From a checkpoint of a small self-supervised image encoder.
Model: 6.42M parameters, 32-pixel images, norm layernorm, activation gelu, layers 8, width 256.
Training: muon at rate 0.0081, 8800 steps, batches of 256.
Rows from block 2 of a small self-supervised image encoder, named by matrix and row number. Rows with one number belong to one neuron. Each number is 500 + 25 x the weight over its row's rms, rounded and kept within 0 to 999. All counts start at 0. Numbers have three digits each.
After each neuron's rows are labels from the 100 images, of 14848, where the neuron reaches its highest value: "patch colour" is the nearest of a few named colours to the mean colour under the peak; "top examples" is what is common among them. Only what is clearly more common there than usual is listed. The data: abstract colour fields from 500 small random pattern networks.
# fc1: MLP up (model.blocks.2.mlp.fc1.weight, 512x256), inputs 0-255
# fc2: MLP down (model.blocks.2.mlp.fc2.weight, 256x512, transposed), outputs 0-255

fc1.331:529489488508525472465509533469511533510509459461501505465518499483514519480496485527478462510496521478523498497503460517507471493487513494520500459492489490495467515512509477478486494552487463566504506547445475465504468558518486498502483493519528500471486508486477474512506502494511527486477481469481484509492499474478489556512521476478530504484510505479487469483459494471521502534487517459508539473456510487468557504475497488528523474479507506501525502491536543503553541503556483496491521504568487518501497497455449518469496464486507487453493501466503510538498536510527505495508513499503539460499454506516534519464444546492531511475504518432503480497497465542506461495495530513482475536523499472444510473527473517482501526494477483476544529533495520502496525461517519
fc2.331:453489496544521460509518478485474479516492521478506491473467465468480508492471558455495501524471460503505478507505532507477537513527505519499502524503476519554491486475471523511505490534521496454504507507542537487501489516522541532494530494511506473506495481521508563496512518494488465536513488552560512483468488498513480493460489498495496517521488504502529507475494510501511501451534476528526504568504472482506509433504521495506478484487504498509469502519460465522453492531480507504507494499509491471481516489504509498512505536533462510530516481527490500471466492461516515507479536504504487517511506511519467438520517458453486504481528511478562565552497523475499507513464510489501507460468474528525528491488467460486497452528586513486464502481518524494493477513499465
patch colour: cyan; green
top examples: smooth; mostly green; bright

fc1.34:564502500477490499502500538493481538474547512473511491532467494538495466491512506503516456480559461471487497455507498493532505531519487465510492464484537477527466481517499501476489508496511514484500508490492506509543503524506492485475485532515529512464531473485511467466539505522523467530527511433506499512505534447497517524474502502501464505500518470459487491455478540475486504529473511481532491470546487527516526533480508491495495455516520493494511516511544463474515483482519535510516507464546484464496522552474493515528591481501512492462530492478520507483496524467516501501491499496450502519496519495503491471500568473509479495550521541499542503471519478485498498512508469561540474514514536480532484500530512512478496491490474468553523490512506492482467500458487492
fc2.34:474507484524518534463505453505499504529456506513486520488525488487451514537516490482523527548495541462524514503487514485481487482483547507534483495490469503454549483440490491491489547499497460490463503476462456509444492520480508521495490476512482495496518525557515533516510516463506532490496486503506513472502449549498479491510480496519522515503513488506515502481511508488544491529500498523514501547503485522526447544476486504525536554460485535506447486511495527482502497504471499472468525476527497527520492496522440477500471519538497526546506503512531526496491502503460466493567532505541565488461482491450517509519464489520504521501472514489477481516464535488478475520504486485496503498536467528462464501464520487494501506502501472488444514508523479489512479495537536
patch colour: blue
top examples: mostly blue; smooth

fc1.152:493492532471515505484536545504519461496488526507472502474518530508503483522437540533502454521523547526494515550550519512458479545539511515505541488496502512548499451482457500501490480479543494462461504514504494466536529499515504500471469534466504509466544488488497499506473563495478497531464498518474510531497508485479470503500503488494481472486477507481511498511485489475477514494501513496577512514511494528511448491500472490443480497467503498505492490464461511486550467469459532507485452528489487497521509536510506526496516481525520467474452472509524479499464518526533510478467523497518474476463506491497512501517519439504494491486501516521498502520448522482498493473497503494514543475502520538544478484470460499544488542506551488516515503484507475510482523511513447
fc2.152:494477483508522467511490486501482508525517491522496499471506492451508497439518484520502513486492511524541502462451505492496498458503472510554529472465470467471472505528515494497527498509455523507540501467454479515516497539496507500498493473519511491492484475483497446501534463479535511498477474469511489532505525481493544529540492477497514483506537503498466502511520473524526464503515433453485464503494528509501528464524524504516524524528482475533515513493530488496490553554555451524506567494479514512480520459507512481493530527476552505511502524464446525522527510486469471491509487467472518512461465484534539467499494504469533495510459485500500506512541445477526509538508503514529502517539545498456509490505504539482510458513485518489506474506550524482511502482486508
patch colour: blue
top examples: mostly blue; dark

fc1.29:545476490506530522476457503544532470504502506482535487494508483502539469486506466499504490503481488417494503555464518522507477509448504559493463439521488481530495499509517503524498509505529495463561495464469492540488527483519509521480530486493522499473555534527545513478555484506484458526444478512471522493559475502472505474490447531535511476513467486496474524508520474500490509521499477508497494508528475524493469492515513485463482500478512511494512496528520513511488507520460475493468467484527512497495486503497520477510551513487491511549477511510510521485467540529511493469440497513533513486509475524481513561508504504489471472550501546507503456511478520500459541527519510520497486485482490463532478502498514476491480479536511458474519519497463491525503518512472493
fc2.29:493481458488469476487501466502467527510481504507502519510500517493506514460532479512497499476524499545486508489471492499463443497542526481501478488475519484500482459481525490505515507475500508528538497496450545461501514515502491515535493469529518517471523489524479490422467521492517499502496521488530529507493514484474524516536541537531487514503498505504537505496500505482462516503493490502513505526485558474526524530475485509510521523511515470480497469492492423481490413503523520544500487465500492549508508506525491467505494527537487482459460466507514497502529493484494475511527493472444482509470523520450492512516508500490491519503458515470566485482545472517502515565498499443519444470478506522512502455523481496513494498484504513505493516519473553547470483550526514
patch colour: yellow
top examples: smooth; mostly red; bright

fc1.176:480517510523483521506462482528469543503480460507513540477492468510529509492516504586515465503481530498512524516550469502498529467492498516510530472498515522566558506463530520478512519549515472468503479507535514484519486530527492460483498484456479526472501514514495556480487426486495430514508538514485526479472502507513511489516536510484478485539508463459487522500500551513494484528493492531472497535547528511519492471526497517473506483535503487487491541472489495507493506517490493519485489478547506453527483488466506499505457487520492469500485503540529532504503474490525488484525530505490476488529487534490527520506488486489494527518452505488477532491478498476508525515485507539491498503523490526482503495509453455493474496461509484462517489509419528506550490521458509
fc2.176:492485525530513469526531504456501466509492508506484503505515491468463523475510493528481509486483467523479474531507499490510501496525471544482472503499479509482506480483502523516478489476477552503477468510491500447479499532529487511524495488468502508496504496475472501486516479501435495535504511481482514489540486500461493468487536501519508494497500520536445476497495433507468518509471524492514517483433513493459526531463536453534496529550516482508509510499460540482523536471484477483514552562527529496484501479477507525513526506508464512511497478481515468496489511504532524468476505518525494575507485511497452516507499511480533498548496515526484475451467533496470498497496509498483470460496522490533462470470544549541554492548508498523561530501512485519491510522495451
patch colour: blue
top examples: mostly blue; smooth

fc1.429:496497525473476451541523522526518528471520511494518492494516516460556471520534546535469513481527461505526490505486523496504554447517505533496509503548497486554511552570516472549493544477512537536490527484512512502522453503539481490491485510503514476516466524525469483500464481512499515487484475485505519478491534499459522499479524485448450515491495488505481501487486495513505488476505498516546529481501476489515509515514507523530485502501479492548460500485532489441460509468509453511488467519511503524465462520497490509507520480512483499525477495483507465555507478491501483496504490541450500518513464515481502509518469510511507490565538494487523506475512494485456478463544492510510503526522511482487505493486474492470476507484497463519540484504465564434506459521483504
fc2.429:498486532503531486468488507505439471426501493502486487522519497502468492476464484493519515519509476519487500499512494501488539517493505470495532483479539519505482467519481520477500454569550532486442570567492572515513513485526478486462542508506512488501516516516522486527500500503523484450492493507528461522515499498495491501497520502495511451498539512479509484448514521513542550536505532462493482455469507497497493470467506483532505517507478512495517522464540494450522491520500507524480457500474472464519524491487501473500531541493488492469520516502489497513495478510555509488479498534492527514456492517522502541470495456533502511477500466475481500558509503496538541479492541506486505501485506457492519446443533541498519498479503462479490507501491512490478489490516507
patch colour: blue
top examples: mostly blue

fc1.233:508496538516480490471456527469478532464473453527494458510505493484523497473505506489517474482470508506518514522522521511493466487455478470507542474489500473503493527517547508484507484505509509543477523494489515495453496518471535477449462502464431534505503531501540500554484525510525490463458445488515496486474497491472486521508513508453505465496505530480481479483500497468507505476490536458544512486518503491454476521518532512474485447537512467496509550500491455489467562476537490466488501471487462488514502509523497506522515503493531547553494516503499516508470477467499500505482534472492468499509490478490496514499510524489524534522488530516473573501446539466521472500499485525494484502494525494488546525483508426536487467519482483523479485514493533524485501492483512
fc2.233:478499469531532502519489502501469544520512494502498500524473511519477475496539473494480502506506491532508483498544515504499528501549516477516479469475485516539485529527466494468485503488516467444485442590479505470515504498520410523512495501507488489501489495513507527506492483485487496512575506511491516502451520518504529498545480476521497480505512467547519502460483494529459510515515528540502480522447473491489520500505516455503477549533482536471473541503480510488499505505531475552495519516463474516517514514493483511451456557495545490517529463500494499488527518502527515522498456498500526510493471556486473482489487490507491490536499467534505474450532527501481481505488509497441456514503493499483461461498511488526500468512558509496506494498487489485485490524525541
patch colour: green
top examples: mostly green; smooth

fc1.315:457496492519483511483497496475514502471482530445485503495501501504537503474456539517552499491522476460486496502525491519473509541490570504470517499508464479513487482493557477473480541493515539500468515503517548524524511532485512509514555431517509503535556515535441490504469477464491512431510486483532518512527541482492500517516479452483496445509545510538471517537527487514474511482490482490485501440557453520510515499490493460534461530481451470497506456514462512490495494498501499502462480466543489485485497532527498524505487458536515493488455468446492477527484480480491493503481490516531498524499472498508509526509502496517467472504515518491511484518505513514520487517512493467463500477487475521552478487490513503473520519513516466533490515515464483518503515507500504
fc2.315:512488457463495516484539487541503509521483513489508491484478493521479523491521503459492522518440506453515519508546513454479457491525486505549485469486482513494491508489474531504476480495529446489490522489483466491512513500529447513482459496464518517484497546490510489487522492525496516518491494523468463527520485501490521490469463509519473466516499507453527510506537506502538482526481482569469528548469524504528500543527507497502491476508515450526541476443554456514515468534467510529503517497504518507505543512499534492477445491458512490519520516554514506509489524499518495518553507448503485462503513500480472514533514474498517461506477533491518537476501488449487529503530501479502464500503501527501453528520475510558505521520518496466533466466510506506478518540483474
patch colour: brown
top examples: dark

fc1.44:502501493512525554466457508477495499495536510537509473525480540501533468483491494434504509504475508523489501495493492521452474498503496491475484489499460509516496536475503532508471517535514490461548512503491501485512459521504534511464513481477515476498482471422504552453519488497518496499494520470533528481506502508508483462473543490442515545483576473501535487540525497487537503550506503517518485481497473478447557547489490496499503501482543447523510533517501500466525538500511523495510494460467516465498543532485529487475492486507503484473496553522486525514500460510528484469496491509483472485465484516500503474513532488507452501494489480467501500485492484465493450516515495475479525537519481478544509523504509506487474438494498506505524469520492497528504551498538530
fc2.44:488537471484510498505538522501502547494490536477518513471488495501515514508480508466487481521514555501450487544498534519572500525496474500505556441550469514502473500483496454507522493464477469519525542527503484505556480457522460490525491464470497534503511487474472511518515502492508537455493450491462501508502511483510502508481473493499473514518469530486527515522454447498488468477493472525501474521477458474497502498479523478485541505494461475477523458520470521512521510485503538507485488542498478479510497465540444506538524530489489480492502551518504464500463467495523476522544495484476494496500521493455536507463472531502521486544512510497480498489511502551513529503494487508534532465511528493462512507511486471492513557510496501498463496521502566496527520484522492
patch colour: cyan
top examples: mostly green; smooth

fc1.351:488487538495503492518532514511479500506520458533422536482517488482449476522493507493456480494536457554508496524495478487471521511479454494481518517509512493528478516482503511531502484463489471493554514468527509519505497517520543508551498499497514502508449512492521477495503546503537481489500462502504547493498520518497470502494524501464483522489529463507470500538503529499515480519509550512527485530501485527474466512509513483553520508485508437521501527502495519495500535504517495523485501490506574500487472484509501517527488520507545504507527432497486556469506458510519508486525501477504472487492472527507505527508491464538432516509508456484534493473504499529515506499511475437510514487512511488438550508496506513514493472544471480469509432473491496484527486465471480
fc2.351:500509468495485512493500496526509488485475511493571488500508517506541547462499540505485498506505504509488488472480452486523471498492514526496549461487454563516521493496494503517514524504519519537505546495427506479539456495479432544452463507549483504464485482491531492485536487518461527526492514476472475493538506510510573494512485496473473471515501523518507487513462475476477511501474478462539473521454504438488495499507469510485512482492500515495489516501538477492515508524484572508506483500487487514508495489490485513513486465475491519489518526455510463499515493492518531515498505513448549489490490512482542511500543534501546514493495532509486498512545497502537506490440495506558496507514493522509459505493501537450515522500548515538513505523466496531511508483524483
patch colour: cyan
top examples: mostly green

fc1.428:473471538458559515510497511499487478477518497510512518491524502465520478506529487477551503495459495493458522478471467503525516503548486525549574513490499501479485470480495449516532564478489495522486453544517501456487518550524494489468525490479477510501545510511489529546530499489494508495506501517484524531494478485522485520518444467498472503502534500501493456499513479479486538474475540525482496478507517505561527492490499513472487525485513516522543465518503468484487475493533534563494521468513518525488470471507483503452488515530476476525453486507487487506467455472510485530510519517486558524519504504510476537484462496455464491467495512504513483458471471513482521530503489512495549541484481514466507486469482503499492498501498475500447504538492464478506520511533505
fc2.428:553517504501504486537482517485503520533517498499539475494468464507510496442495488554505530479536481496495481518496496488469486494500522486470430486530499506525547489493546468524499475526489478490508543549483518504507462508488496521503510491508516519532491506499528436490492506496495464532493512510534491484467482504498494467512502530507548539498477476544529479523514524532485476471508470470470560465486526473513467534518517514507513516493509517494496523506510508546507512487457493462481469500453487493481459535513485474498500489470499555521540516487479460502470495516482499518493471486522425501490494435488515520508527482499544467490501526484497524516526500554486471519467511571519484510483503444507508498501489505489452528464542479510569509510490509538493490492491482
patch colour: brown
top examples: smooth

fc1.393:512506491579507511513509502467483473541517477520503457537478480512483493521470519467495508482534514513495481478510510511498492470519497538530472498524498531436502475465504508488522476571505526451505488488459525454503481504505489501485498540505513471508490489526507510496555498552511497497448473477480485461524476541463503490511513455508483529536483537484490511527487522479476501511517522438476500525523505512479510463515479484489520487514508482529543502478433475465480515510498503484474514496494494494498531480479560495492491492486514480512498495491516501458498506495508468485569528451501512495505493482506531492468572498454529436510472485479510516512480484491551520497517489479542496505498518545508496520510530481496506497515475466527444520444477523544511481498525496
fc2.393:525455484451486474454529485511486510486469519494484493481555518465493512500518492501500493512457487500495504498506506461511529482501481493489526525494525447514525538548527443518476505491493484570496516502504492521510488482481491530530516469477484500498534535478471500490491509438471482505530516502502502521485509482524533468473479528498510472510527444535473511471481509508482495484518480565564501479537511495511467541489497480495470522468524515496459501487529537521545476479508494525501470500475509488513481487510459496471507489543497531463487497518484485523480498484510502553415410491503512482516546522471503550498458532521471522483547485554471497493507492515473464506504496527484489509497498483504477467503498518522501499507539518482535492530512475485471534498497495
patch colour: brown
top examples: mostly red

fc1.223:511473534514512511516501490512514509518458524483504501525575504491489504490493492492497535538484484512552456516526494532482498531469498557469469512488461515463514501489524508480502453496532527500488487571511509461470510492499523506493501509490495501495508551501502489456462502501497490432509514473462495498488467445486481525495501502486450501547489494525513528468511485506484535498448507517515514526502495511461498541538482516526491513518480519497523479541496507489497490511474448505417479522500438486520465517508522517504481509487489470499484477479489522536484520492463490515520468506552486490531501506513496534543496517476528501548517511473568526481454441489531488502544498528476494492473530535534505468523488501477508499485475480518439528507479524488507512487514493
fc2.223:491509485520512484491522521505507579474528537493523514465467524474519495555497546489521508463494501495531512528507526490525499476505495476479496492509507468536478519489511491518518482521508495506525486476504509502498494527526458493445516468536533502502479470502488536473496493494494469517573485465474510496508539497478569515486457490482503515498522541495479459513516515521473496473502476477484484505518526501479495504508514516464489519473477514500480471460483482488477485570497497514492527469487575480523554516502497535520504482526489516488518526553442502504473503492476527502505482478455429483488474529476468443525468505497500555500513444505522483491501512511480506505517489485481465492499494473491493480493457516541475462534523534490530506486503524531451472537476482
patch colour: brown
top examples: dark

fc1.190:550509492518540481559470493572522495500487451519493468509487498513489438498527499541455523522495557511539522491450516508545446515517482513496468479493493497496537516545547512522461468518512464507474538494521516508539507492501480502484429515499499515468496500487504502510520483481503493521482496494472477491521498543500557492513509475526501511485538469482514477474531484510463487499482489441536493555479509522487513523469481486479551510524519491477491498480487525508500448513485468470523481487480498503519531532491495515482503465468494459518491470526514509484503509523491459471502480505559504534510527466500484503497530469520530504519525471488463492510485487462476483472486512465472499513514510504470501514497438510532484484551511488502507443503482552495519490513482526
fc2.190:437465465457506535496555485470478532500522521509552489543523522559480480525450456470495500471519489546492517544522472462458514499459499510528490509530528512524493512539492459521506469495493496509489428505503504466472469506484493552521529482493513501524486542503474509509461470500523485466506516535491516529558506483510476504508500524502474478536494526490518554482456513511514526490508506522470521479499471534486494493497529493541434511522456460498510488483499506478494495453497498515518537488505525449498535487510500512522519500517493519463499550518515521449482487470536481498506496499466475458459487507511494481528497517508478492507468509501491526528513493531474519493516536494497494485507483464481452515498497510500528471475500494494515528477470507433483533486510505
patch colour: green
top examples: smooth; mostly blue

fc1.456:506531525528509498548470501490535475489512475524517525529490506517536570547503511497468490498477506555485523497467529502501536500532523520479511511499509508509502501508525527469495508442483458532498462495561500495490511508494496487532516551516529471497484496504476534513515542486480539524454463505522543498463481449524497501506475467515486482493496498500482520485526470532520490464451509509544536483531458491495501572534526501460487502519474492481471465474490504498515523495492537511510520505531464476562459510495498490458503494475522475484515488527484499518493483492515471505519449482495540518500516501502520491457529473467490518474502471486485469506513520524487530514538461487448465513479498479495508497469514502490474478505558483553522545495514495560510495503496454
fc2.456:510471514524546525499526555516520505510478522490516458534483490458439465497521523515493498484462485441521473498512499516486481506442484542582530562499527515532524526469431537476484493484506508506505476532430509527471493529538502586457487502506525508494532475511522473497503505514480531474502522463483464492521510493536487484489495484535500458497477493497522460486492518459501491449489478492464494520507504534520500508527498474483515508483555491506510490536491492515534474470496494482503502472522537492452516525501498483531509494527479497477478520507510447474456486496480534476499522511497482502493477477487469527478459530532515506526494539523504491493489476476530509502501477500531470468507535497508509527525508478502487477501461492473510468506467477488501520502518510
patch colour: cyan; green
top examples: smooth

fc1.282:479486561515464517489492556564518504486537486500506472490517547479498476504508478479499469520528491530515478524490528482514476454480455518532506483481495500496480517492479512484469568520492479466453519489500491482535473535524513507497515461508518481474461480483513538527521496442498493509477513510493498563490474521487451500541507498539472523513510505471530494528471512504534500506457489505545535529518466477463501516548492505513495449531514478468495518494515506488494525454508486558490502501523471501542509519468500483515501540461488479503475526571504491518478540494497523490524465507487517489505522504509477488516492504538470513464502460519556476510495508480517490489513538478480510460477489484529539538488513516452491541477520489537542526526495481476532514501493481
fc2.282:512529481526523490504482496496486562507506516512476499486567458493459502492475512526536499470466481470510503475545505552502456509485533489472505471548531519506482496492498499456502518494519513524523479508533429521558475535502534488490512511491481472494536534500472456534481546566534470476482534462501500482502497479499538513519520473470493464508514489505487505512461462472512517546496518507511475494470518495515492502468451503470506494480493520469470522511523474528519495576480508516510538498463526533498498494525478474468496524533526502502519473501524504492524527474481522443476508486517490495492510456514509487506461523525469480517450498529440521541479483503454516523491479490505482457509502510485514478512501525481520453539523500544489491495520519506523492475513501
patch colour: green
top examples: smooth; mostly green

fc1.224:487529509494519462540463526495495528494512494525500553542491498448489496491544465531514510538509450502503461549513486501477494515493509512472477509472483518525534463496529484516486476512517500518504500492491539513537527523536529501488539513471493501506538424441505484490474479504519500532500482528475495472490475470514494502516455540554504482483516491507479487496495521500461489510519503511532474531539489493546474505494522503502543543511444504493486536470494478560492525532540489491523512492518526539522454473505479496493518507507508468529452517492495524499543539536542513469521486484489502523476484513509533530528499519501501482434481517525501517515483432487478496520519520509546556530479508453499483515514513507528479480493502500482545454494462493495517500520510479
fc2.224:483475504485458523544547454519503504526501540477532475489479474505476505487482455511492511479512506470475514481514456512528495524564487478489492494523471502503476470514464482535520508453519558513492494497488501510501492474526505554485507490519498490476519510517508471506511484509484467531482498526520525496523510520498504511479531509514428530508508489551502525471497449529477545499528510524518510451519531456524505497445514524486490463475509512498507456509491513477509486506496498498519545498498534485453481517498506541545517495474521502479487472504499457471490499505494456453482506501542450505524521478502474515514522444514513449468491502469540488514491448537533495536505513502500461475454507517522572495491532529525477491471504510545507540538528491506465483508501484
patch colour: blue
top examples: mostly blue; smooth

fc1.389:544533483470516496533498508467538487486534457527483498513499502503488469520467410485530481498505510483461491478528531538529550487440502480543533524479510535468534484494548522510509472521506542485510468489485480487467524511493468533526487496511498478494494506461515441514495527515480454501489517494498496511444511545423478526484481524506540508491513489507487479516470543511453526480474498498548510534525525493522498496509495465551484500522484516498494507492468496471486488487504476480483524497496474523485546477526499519480499506486509543487489488435484467533490498505563490487499511464497458475513493507491539519543503531512490485506487480490525502496519487499470506500497527492510494506512514489470521538466519481541511469501513457472533531519513497483502488508579508
fc2.389:451483514512513485485505489477462514503471523471508488473489521469537508494497529510560490514482484485529529549513454464497485513517500511525486476482512454512512513518506489464471517515445438513467494458529477480510532466530490492445488499477517557481498562475459547481496501459474491503508511458495507517553505459538532523508551511510514516464465497496532513510539527469512502537514465500506479479487506484496498519516492502499514494468508503537536476508491530530445486495481504536526511473540480472488519504533542473489505480544466423527497530499491509492509521483477478502458525524485500511475525512491484508481495521439496456489468476506460486496511498486497494494517486501490455503509491507477498492542479547521472523533467533502510472450508524496523510520473503
patch colour: green
top examples: mostly green

fc1.350:515487532481508467497494509516562480525488457523433500518508475454497550480500498551508510491482508482488503470462535494529489501502509498531504445491484477521486497518506504458477517482485498488491478508531482546490485533422506450510504487509502494490517493497502481526529536474490515552461474535493480496487510501492535501488462431472500474516531540540478500555502508465509506470496486496514474540491518503476464501520502492490505525493510502491493467488513469464515537484504514446551508476511473496495466466513518498482460532495554439490496492547531534513466504455505519450503544489488477470469512524493553485505520510478545535487500541517471471488502519506509499521512507451484530513474541508521484501495496484533498527507465484482458465497518510486489471507503522
fc2.350:502517495492500518522482509524506540504482531532494451456459516528505486521526464491516438503509496492459462497482540506475533500520500490546467489470483521471490475494507512470538526524492496508525498499488504470525459498503502468486461519504491502494496471557485504527500483554502495462538475457483502481464464483453449482491482505476521456504486482475558487526481521533487508482543484533537494517540500500517517436464514478486506480527478561505465506506460498492432506507452496528476512519504504504511514487482519506506484472515514522477532501530518512532508521506469513505483538480462530516535493494478476539517478513463508531466467532502517506475525566496480494509475474477506492498522524537517492512495491490499465490449540497532531484486558506501519515483458526
patch colour: green
top examples: mostly green; dark; smooth

fc1.440:504480512563496495461512525500501498465482474502545532503498492503501452479486552485470482502546511498469506493538495562480517479556536506517510493496464508507524486486550509483554464502496495493482479496507500483532510533497464490542516465494452507491489493544483490507482501487490520465467519534510505537501446504467497487513531477494485522488484464530560459510509520531505450488470518488502524541500517500498433480505548513503515444498486464497502509473495477464427501546548529504516526500499525456513468511495529486503525489498487436484489528539462477502507471509432458475502490533484508486490483492514502517492517495505491502502521494463515506506502484508506520515472481491479487518551471492507487472514482488491487515520513490538504526542472470461535536488524500
fc2.440:486498527497486502485504538500499521488530493500475528488520466507483547480539508515539519503470461497507495471516515488513542506479496499513545500484512487478511466456520519496491538440510467491497453539510536500503513500469475505534514534495508478479505458503519504466505460528470460520515526497452535461486561500511501502461492516529499505493493551518477553494483449517458513519500467520495484491505503502498455495528521483530501522521474486501482489463523551519480447484581570493519516552440502522539498461531483512512475500517465504528487499495508459515467503525550510496539485466457461518508485508541466492477488466529505498479502469509488533518536505507479499499480500524470477509464486479525537496467497522520469505498524523504509483520518477506461519479487486
patch colour: cyan; blue
top examples: mostly blue; smooth

fc1.337:526443472473520511500495488466533512520477501462464481527514473487502492488539506473491519477506511482476495482522499513522512469468501448541514472516479496522509454479545531491519498509527466543501473511524481529505466521505511549539497528536481555438496489470490538473510546497528546514494511469493493481505553482453498499498478502509571511533528500484485525466485473511472503528524483488507483461531513471497520475487524505448480468476454485497502496491532514506536510489499512502471507467448518518494484450517534469512520499478448487504482487517490490522585553502502530526535456475527499526547492502495483498488502488503510520502480493488536520518502559513499515503522541549502484503533504476496503467494484494489517488485518479507493487482478525517530538490464472
fc2.337:551452550534497445505492465489507522490528471483500510495508484477522515512500522495520469506518500482512506490507510482482517499522488525511520480507508539484475503518537533468506477562486499479491502517487529538510480493485491552488483485454514468496506521518496514518515475490486475499507503518494500450540480536510466508499524484529504459527483533510496473488518475480540500522504549507479539496472488488499518481481493500498529492533503490470495499528480494472485497514539462478548489509532510534513508447511518531492451486538463478530542497467485482437494472479488513455476540507500479502519504509512477530494491506542474493492546434525445454551472478523513502446512474522502462501442479523509501533471441487483482518493508528512569492512515519545463497526493487
patch colour: cyan; purple
top examples: smooth; mostly blue; bright

fc1.95:520472497505509530502496456513520473487502491510490505522501484478507495468477524555535474465523484475440539531502483533474534491522489488501495485564499503481522502510482483501486474442468461550480524507507474526479480543483487483532489456451475527507493506501451474536483555476489496507482506517502490452531511493506501507489463520482508514502524500511486505477476494540506485470488498547512455471513474495487484490490493500540530505483510500463502512491502491464474528534522532517486492476550485553531536533492538496512510519493495465566502496512530471483501458468519569550447518490499496486503473461450475514554498500468511483477535469479532459456516501510511476482483487517506502546466464474486489474522494515490499526514487527520531508499484521514487494491551492
fc2.95:507504534517482485485494457515494568495521452496500461546545497506473494524531485506483496473470487509500477471472502494491462515487499527492485544463480529497502499443507515509472550483532511513507494508432511484495477471495496506506449564535493499496526513501530468446505496478541538507494493519478485536472487454500490544498493524519504437524450492509529499477522477493478536468527499496456504502513472549507530497487525506477494419533534491494515531533479535510510495498531515496470500485530543436499477501488494512493511489485505491501466489478489467509502519496465449511560484477507522561516512531526515502459496486524485480503520552516512506490527498482481492502540507529471506500511513482477536485478482467525493485503502482487477498510502496519543477546472495
patch colour: green
top examples: mostly green

fc1.21:459465546554529511492520501501491470495521524502482463451501466436530516522457529487505489467453499533497511563471509494522523467484544477519503494505499484519503486513547468523513555511490453522550476506462480505506471494532514493504502533515530510504507485454515538489469518471501491492517494493515514499454493519494467475487474494499494491498553461502474518496493497486479546529461498485502491527509517474493492534493531508534510513498515500464459466481461488510491528444511533482520528527476539554504523499478511514458507504485497533505501499464502522496494499510472514486504488521461484523525484492532483536447503480492432524498481493526496505527467490542506487473483570517543538511502509519511477493515485474542471483450499501452539513509523469479523494496489490
fc2.21:523504496490460495513466470482514487469500476452504520517500473506471480484567537508508474519485495484535508475493499518498499552515485511497463531465484508495485457504487485506490516527503515503456516489524468521446524531466559531532487438499483518462520461483497483485478518486471517487503518542533498496535528486448460531527555488496518463505491509501510505485447523493515498532510477490453509459494531548509505504491507520431519505503470485530513516512507502510502513547502511528511513476500496521534484493467493513512518516469477503518513512537540501495526486514462513504531509478505557483533553499500492550508492557515486464474479491471477475469492497453490515518473470518496487474463484505542484519509468537504547487540486503512470473471474532503432498483498504
patch colour: cyan
top examples: smooth